Weights of a small image VQ-VAE.
Model: 48-pixel images, encoder activation swiglu, encoder patch size [4, 4], encoder layers 6, decoder norm batchnorm, decoder widths [32, 64, 64].
Training: muon at rate 0.0051, 6100 steps, batches of 256.
Data: trained on patchworks of several textures, 72500 training examples.
Rows from block 2 of the encoder of a small image VQ-VAE, named by matrix and row number. Rows with one number belong to one neuron. Each number is 128 + 32 x the weight over its row's rms, rounded and kept within 0 to 255. All counts start at 0. Numbers have three digits each.
Before each neuron's rows are labels from the 100 images, of 14848, where the neuron reaches its largest size: "peak on" is the class under the peak. Only what is clearly more common there than usual is listed. The data: patchworks of several textures. In brackets: how many of the 100.
# gate: MLP gate (encoder.blocks.2.mlp.gate.weight, 480x160), inputs 0-159
# fc1: MLP up (encoder.blocks.2.mlp.fc1.weight, 480x160), inputs 0-159
# fc2: MLP down (encoder.blocks.2.mlp.fc2.weight, 160x480, transposed), outputs 0-159

peak on: crosshatched (27)
gate.396:090171113186091134133130113050131134158149121198140141127194134127106131124119135119154115132057193088157132091130085108159194110145080170176083066123125095139138148090111247090137108103197127088148151120172106158166140128158131062135174147131100113117108098148172168140154140063093137138183113086095148204133116137108172132104146170097123143084106123140147121127107107119134153176108097088135129109131097107140115123086147121208107132150124137100079089102138090124126089149117150
fc1.396:149140174118178112158081142180126118080124122094137104168078144106154109165089159137121137145168113106082119161080148105186125160093134078083137135092154133158132134104125054108145138122161131084157226096098085062090135105112096153136171101073115155115098183116151115126128115179094138162124141094152125092173122100182078143146174058165152130121092139150144155123086163134070109123192170173179117083090146102134152091142066137071166118096120101133178102138154186136150126128146125
fc2.396:134163109059101109100130107129201144168115079128165149090119106106143151137166125143105065116137113200105082143151140123098143098115181141144161174106112175104132153174105118139117161161131140125083040115122182151180109160131141102109067129112130163101139115201126082094096077113134165076162131157095178123120108188110171142130097148147059069172181135137135122126155105108174118141147094083095099172136149097109135149128116088144099143124105167137093160063070095174169137132192117

peak on: crosshatched (31)
gate.1:103099137140101084115103087166153107182124161107120097185109159204156119136139179116116149091072136100152136113137189163115130090124095160172123162131092090085156135113107156208088042123151044121079166156126092133144142112127194075125130112165130149130131217102155167080145145117192103107128135144100104119136131148097109125129121070147161142149178148119187125156102135076063118138109149147148155131084121199112117134117129107111124128156145142145117065182089160095121131086085099
fc1.1:126082124099067133148078132154120104162187149140114139131116161116080165187140108113138157112145170141146142118167111134114113151096128123126175178122068117147111180111081131128069106126143110135122208170120127113128187112111121074137085137178126158144118130121136163120096079099066110165051089145058139144112167176166092102168141166109088163076148092086087166143147152147131162105138178075181160117108133156130155132123137112121183091122121149165180086107143203150040154156138099
fc2.1:160164111121107170102107162106140115145139184064184104120121079142094122146160119098071160101136114040127110165168105144174153154107113115155100135194116131152096105147096137151139177148206177135149105135120079179108094112114132126133115138145201097101137110118132116106100136096164175066197151118161108116142110078140149095102082108134089075169098090144116103128106169061118150164135123168158102054119088107138108034132133150184146131123175099136170148157113156095129151162142175

peak on: checkered (27)
gate.245:160148108201129096185108181066136152120123156113091105153082182096138164095110119116130127121045155102148159160108135148125148148112178135098106074137161141104121127121122100124087120051115193146168132158102137132135095144162183137114099062162119122118100156121147203164118115098071182098098104135131121151103075132143123146159112132103118151132064154138156151150180111196190187142109061079143093141151129150129146144125080159087170089123115192147169076133123119148114064117125093
fc1.245:143133103162158156112106083169179127105103089135113165131112137130097138142142163170178143113143185143112158180120123137127151087124139107144068138147112083157140076160110095126140129154095128101145195124115155119115129082107138135169167152146142089113139141119122116136164121187095084148159009087096185178137131110135130129128203116113109149075114046157099075163088126148120109121136129150153122089137064126197094121145175094055067138117074084199124135178128128133100170133161154
fc2.245:115069177101088107154096127127078148134083149157174107127110109175212107170183154123209146056096105163127128063158163109084117075078143140161080131155164118132151136154111132129159122124070101126098099105156132159137101102182168158152129102105117095127131191125103134138141130139097141124098130131179167090150155110112192090142097078161140151136178130136140151123087125147134151157108163097089132167136155101077142111097116096171154060182110122116142191137142104163147076115068056

peak on: dotted (33); studded (28)
gate.476:136141085126128105140144164125128117129160091114152089137110136154134224107113109097089081138167169172180084166073095159130100148133086133130154149143132133186160106138166063170145167111095160137203059133124080144099128146088177163107170165111152116131150121120092053114117085189143102128137096108145132087144133082146137168098164098079165077152118130105076122141154127157077159099189132103157140157103125095113088168121062189155163090115160132134093169102115174116083175158109122
fc1.476:154161179155101130160137172129134091101210121094126140120158116086126098118108105152104173182051135143210102097090104144087135119123106106101130116104094092162186096136144105087119131080055135140141107140097140140142115130136098168148133097113100118151142109114124094157136071088088065083123104104087143119120131139115151125146137140110216161115147164162134167131093181135086046157121142145102154161127081076091092126176106113192158171106106178160107141153136190099169205113151137
fc2.476:106090106162184070115078163145119133183098142162153148112164032123102106138085142156153141129086117133047124128140128224094200111149175103146127088098134162106099122059165106197178181155125106156103117147132090118112137125169062077116110100104108191086134169138133121141168117141110145120096173130179097130126139148102181136127093097126100176136143157087129125162114147087117132162112151137113144155127080147120119142109150044119155133134127134158174180079164115121110078144095117

peak on: checkered (25)
gate.379:119148044178141093132146131088130201191180159089111122143147128136141152112108140146121151155084169088067102152104152062167154120101112123124160134140163139083103139170125133100120139117122042119088113104078164091118162140129063127152103137167113136148151179158103117113146137138184120091114110075151087075145087164181098125118136125209134171105107080119090109180108143136149123114094106162164076116159091159151111088145127077156174051148138130192102123110149112172144124156134068
fc1.379:104106107090134138132136100113120181123149139078134120087109145129082076076165121088159135142136071138119146132120196097127129194136093095132130102110117125106167159102138150165158145159163108156181140190099145089069100152144106096156161113156093169153136099096134135145146080151119096143110131118171104089159158118219096128107123161095158155121100088116077117104153067176121130145121105137104121214066113098128131168157141136151149066089126055210128127169170110204141145071106163
fc2.379:163073130180185095083017105168163092115135079168167116165169082075120161185145138127143161166140152125168194077117109131063127105118189103104082109107136151138136148073139120157122132104147133109133145137138161189183157101083155119113101107096161109095108130098122062121115176135124162105189106127149136104141120129080166167195115131137146115122086126117116175184095100183112097165088069122089139094146144100161117124088167136147127144146187103111136130097142159124089086133135121

peak on: dotted (35)
gate.31:130148140128106084134118127127171097107155140097116125137050136139148116164146103136143137125084142105093110162132135149101105134065154136120142126156106118145086104079092119147065131131140188149188198071146128136125116097094109153152169104186190121145156111106158148146141118176087086123147051111072132183088101104165125077100113160096155122170166142150082052180166206124100121167130103138170101126096137103084123203155124095072123164082118160190123156137159081122124190148145135
fc1.31:171136176081078131087131083190142139126118107162178100104180087037100131043128181121106128124186064153164119047128164134110107118137162087073177139115134165159131151108094123158101091123111079150176130124110103140160122142127086118119153131069129158135142100168126076125151158109178101079099117180124133165079144181104136138114221141126118141126201138130111158116105130104103142106192163132101138129148121123150103130086128139152154158146133114102138094141181067134102100166084131
fc2.31:078154135173105061161077134113147097115123097099096160186148123129110137113081127102095165096143179125143165150138153074151134157122120096119111122159138142155118185162098157076110196130209154128115117129126085190070133111109205139106081144185109094138122074149164110115066149115111179138174122095163089140137081159159109115129098118106135106086100108096076103081199116113124113135147102160162120139134118131133125112124108079069116184117142173172106194117166155132178148077169174

peak on: dotted (26)
gate.339:103172088116155079143129100072136113096142093152125145116136113130102145123140132081144164116141070118130133091144201156078125104069095163149117102134201141048104125076111136079090125160121140178085190152157128178106125089135120152139132143120168144072142185135153122062127111095132069195185088113082108154146111181138196111127149128108162121171178149074110121194156127114170133160073162112166147117113159075131124136153147169129124124125113119105173143141116127068130061164089116
fc1.339:116146173112118122181111161128093244135141112148134165160115145142100028069140126110133109103168120125101128116164070075136130138088101088131120119127100119115095100119090186141168183145133134165128183108108116105064109125104074177125145124121105094098187151115087121172172097167154133150140151085124099080139103119135113167124171167127136146088117169129101092082094147069193107163130187170119170064132108122120118122096106154136109122170127081131110167172109179117200099160118133
fc2.339:083184140165129194103162147123150042094105126151109129114130127133171161163122117133099119149145152151136157097102129104135142124118167166107132126029117096091123200161119112092106110213140187098107107106106124168149119111108207150125109123177138146155104081180123149103068110124085120093104159128158142107130110133094101161136113095204129151118153176149079110139153151116115090086151134140088098152112146062110171037146148106095112167142082159122185132127143163083086122185156135

peak on: dotted (32)
gate.361:155079116201089147086117146155148090148198139116142065089126149168137159113096099119080191159125151119093091148097069104096131100095137105173119109130124079204107169157164149154170126117082162090086106071184072099137115126136114180133094131133137141133092133098109152144128069135117150107123175093090124149143187144055105134114111121148115172144113150108124144156084211170123112094123113139121057073174114164071150096185140088128171131158167130099136166151105147121161117143156120
fc1.361:115143134092130125167131106086117104078131139125116159157078158113066142124124124132104100129076115062067175135072118080132184141132154117162102147090187146119173152091079121126070145134124097127147169177155185117107125139111063168161114133091148152129187167165121054122143133129087129155159158125102156148152085220149164104160190096135147103116112126141089122137164167177164166113100134077142096141149068143161131133069086088125110123118112116091072136153125108158168193093096171
fc2.361:130113092109125183138157135145131113118103112114150138173184108125095128113147096160121118185161141125139072138121084119092166099116160160107105152167076116146137165132115107162169134165217162115162111129184126169109116141124184172095100095154119126151077006135073172088069140177163094142125130168125098138143159115186117095062090121100099070118172135080176107137153095120176085123104092126098055143098127106130131171188108144144105123129103118124107134107155150102174161095180113

peak on: crosshatched (43)
gate.413:123178116187126132153115128119102052121068177147137135158157129085164150102150139153147126139122158135155131124107147121189119114153061147158155124130131105157164138159147112097075144114151094074162173136149063135170184093184095130102150095135130171162179188136132171171194137128092104169173113088109096172159128058156146117130157042145131112057141110083111096139109080120077143087142120114135127156086079091177127124137130107121092115073111145124082100105080131141180132163073153
fc1.413:123157123079108151133161183165154083091118071128143134090124143073131118182201124144116125123144144159174065168134075129130098135157171131122140140142078132150166059055144106104130128136124155079109102135111104078099091120086140134083132121138104166104128094144143106128099142188105153122133172138202189090056151100190116109059125181070146143152150134161133113115118086121139141145165104135146158186125129055106133152178157176085113181120113135115109134092167134123117108049158156
fc2.413:173174088140135101114101086092122128126116136139132131188124109175086128079084185148098109136139131093097185131160122133116138091099143140083144155131156125120114162170120109107137159128115108129141146128142107197081167123194154164146118172152175145161115194143142145179127085100126120104158078140121043171189107158103125067097128112166077099110068153080146137166127151132148064156122066144171155122124140105174094105070057102138107105101167138128135054109146095198157134189114121

peak on: crosshatched (30)
gate.463:122129109132196098133152130170112093125136143178069082142176115183116157111099108104148157103121176121150140102124126165161133139132159113126158132142147156114108181146082156100134106069177111132114155134096140106172115149077164137160114119092079116149091151102131098185165149120043101194109151146132151195141120150104025070137095172148052117047111144094127139090172118128143162143088100116133130105131142175095179130079181111172154139105116065117102151087129148104138070162142137
fc1.463:106171125138131153177113102134117105154102123080194126115122113203129164199152128074138187148116167127153149152119072102125143148076112147117108134225152121126166167144123103115151112158160142103048168165069085113133123136094151111176148129092106076172145120156125114161106136111100137120114072074132144175147179085096045139105136092110142075082128105087154117099121104149168118104099170161179126103088111114140143155107118134111155089157161072128063129124142142151181141191145080
fc2.463:127058135113161070142099160081127176103114160184128091142142118127094082107106120124173175139120156111144126136160111126184151106124167139116150100020056124174096102101128126109148159087153110168163129124138100164134161126125114113117110148141119139131091213115140112134141155130167130161084160094120091153095105065125074063119114245110129173143097113101132144144095136127098105150139083132118134168163107155148142141136118140144193118165085169142128129097137137129034167125080194

peak on: crosshatched (33)
gate.262:157173114109128119136089167111091110070127140133120141146128121092131155129154143108105135072112135079148145152164097108140058116073186142150101108133127130110156147123099187076112163085159132141138134116136134159130132078115111111118079151085207089176127170138172136113104091100132100093096170183108158141087125123143104184117193135114041123209073158133100142084128162098134159138082095167168135167111088099183146113136122151148169150087071103125109127167142186113135192209134086
fc1.262:147074145148089121094170092163150100132119090135156137112102173129140110195118124137131155156174122182091084082134168139115120121145104166133095095147120154146089110144150053160114108149099175113130138150171127193095117141115177134113190124139091140104152118091104133141100139142088173152110106125162122134187153143128179100133073146162135149064148115105170106162136118141177072081157123084070103122107149161164149154097114115063039187155145157095127131078145051131068055114139172
fc2.262:152126071103178081116077163116065116134200140066102139087069143088155130112129128143108147094117136079139105161111176118144081140172131152066165117146113144156132128181147088124122163156112172165110087109142131131092164153144120155121101107144160146050145126139116086124124090174129146092141129165161151124124089178074101208153118149088083127185151071084075183136085107165116128170067115141121110116146111146105064146130134102154170138084146125113170210117149123124185119173145130

peak on: crosshatched (26)
gate.43:095116130200148094170095185193181154106164168105140152158167124088098101144114130125132157114095136108178106238064148134156046163158179093169095111123149152132168077116127178137143119100162171115141151085084116091080149145098155095157108125116101126143125138147132097143149147129080108165105130150174167146084180165118079153140109114069160143109117087128094145127085181084140108119138077105168117126131125183079114086110166120093103084090111066100127138126146178099121121140153106
fc1.43:129157106140133160088112065081092112121120106148121089129183132150193166065109147151149121131100152101098152069138113109121166161098067125106175147104120087130147142134097088130146137126081159134158108149175094149160116129182085107124141104148173131155089131087152163120178096116163159120163101105073055131107116123153173116139179117129169121117109128072203152141106096178109160118105173141101134150082131057207129130138105175151180143141132182106127139142147098155132115160034205
fc2.43:099117109138111149147210132190164117152149060092175128136067135070158138141148152094132071132071106128088104112118146089129170132184159132092115113123178144072126136134149142147137170144129126149070088105084121130076084164135119143196075114135102192111126111163150090134105086188117140109126121168174164062161096175135139100157088130152112125110126134161106149128097141050144144104139130113076115198191160156105080132153111108130158137113158173158113206143086121130112090103161097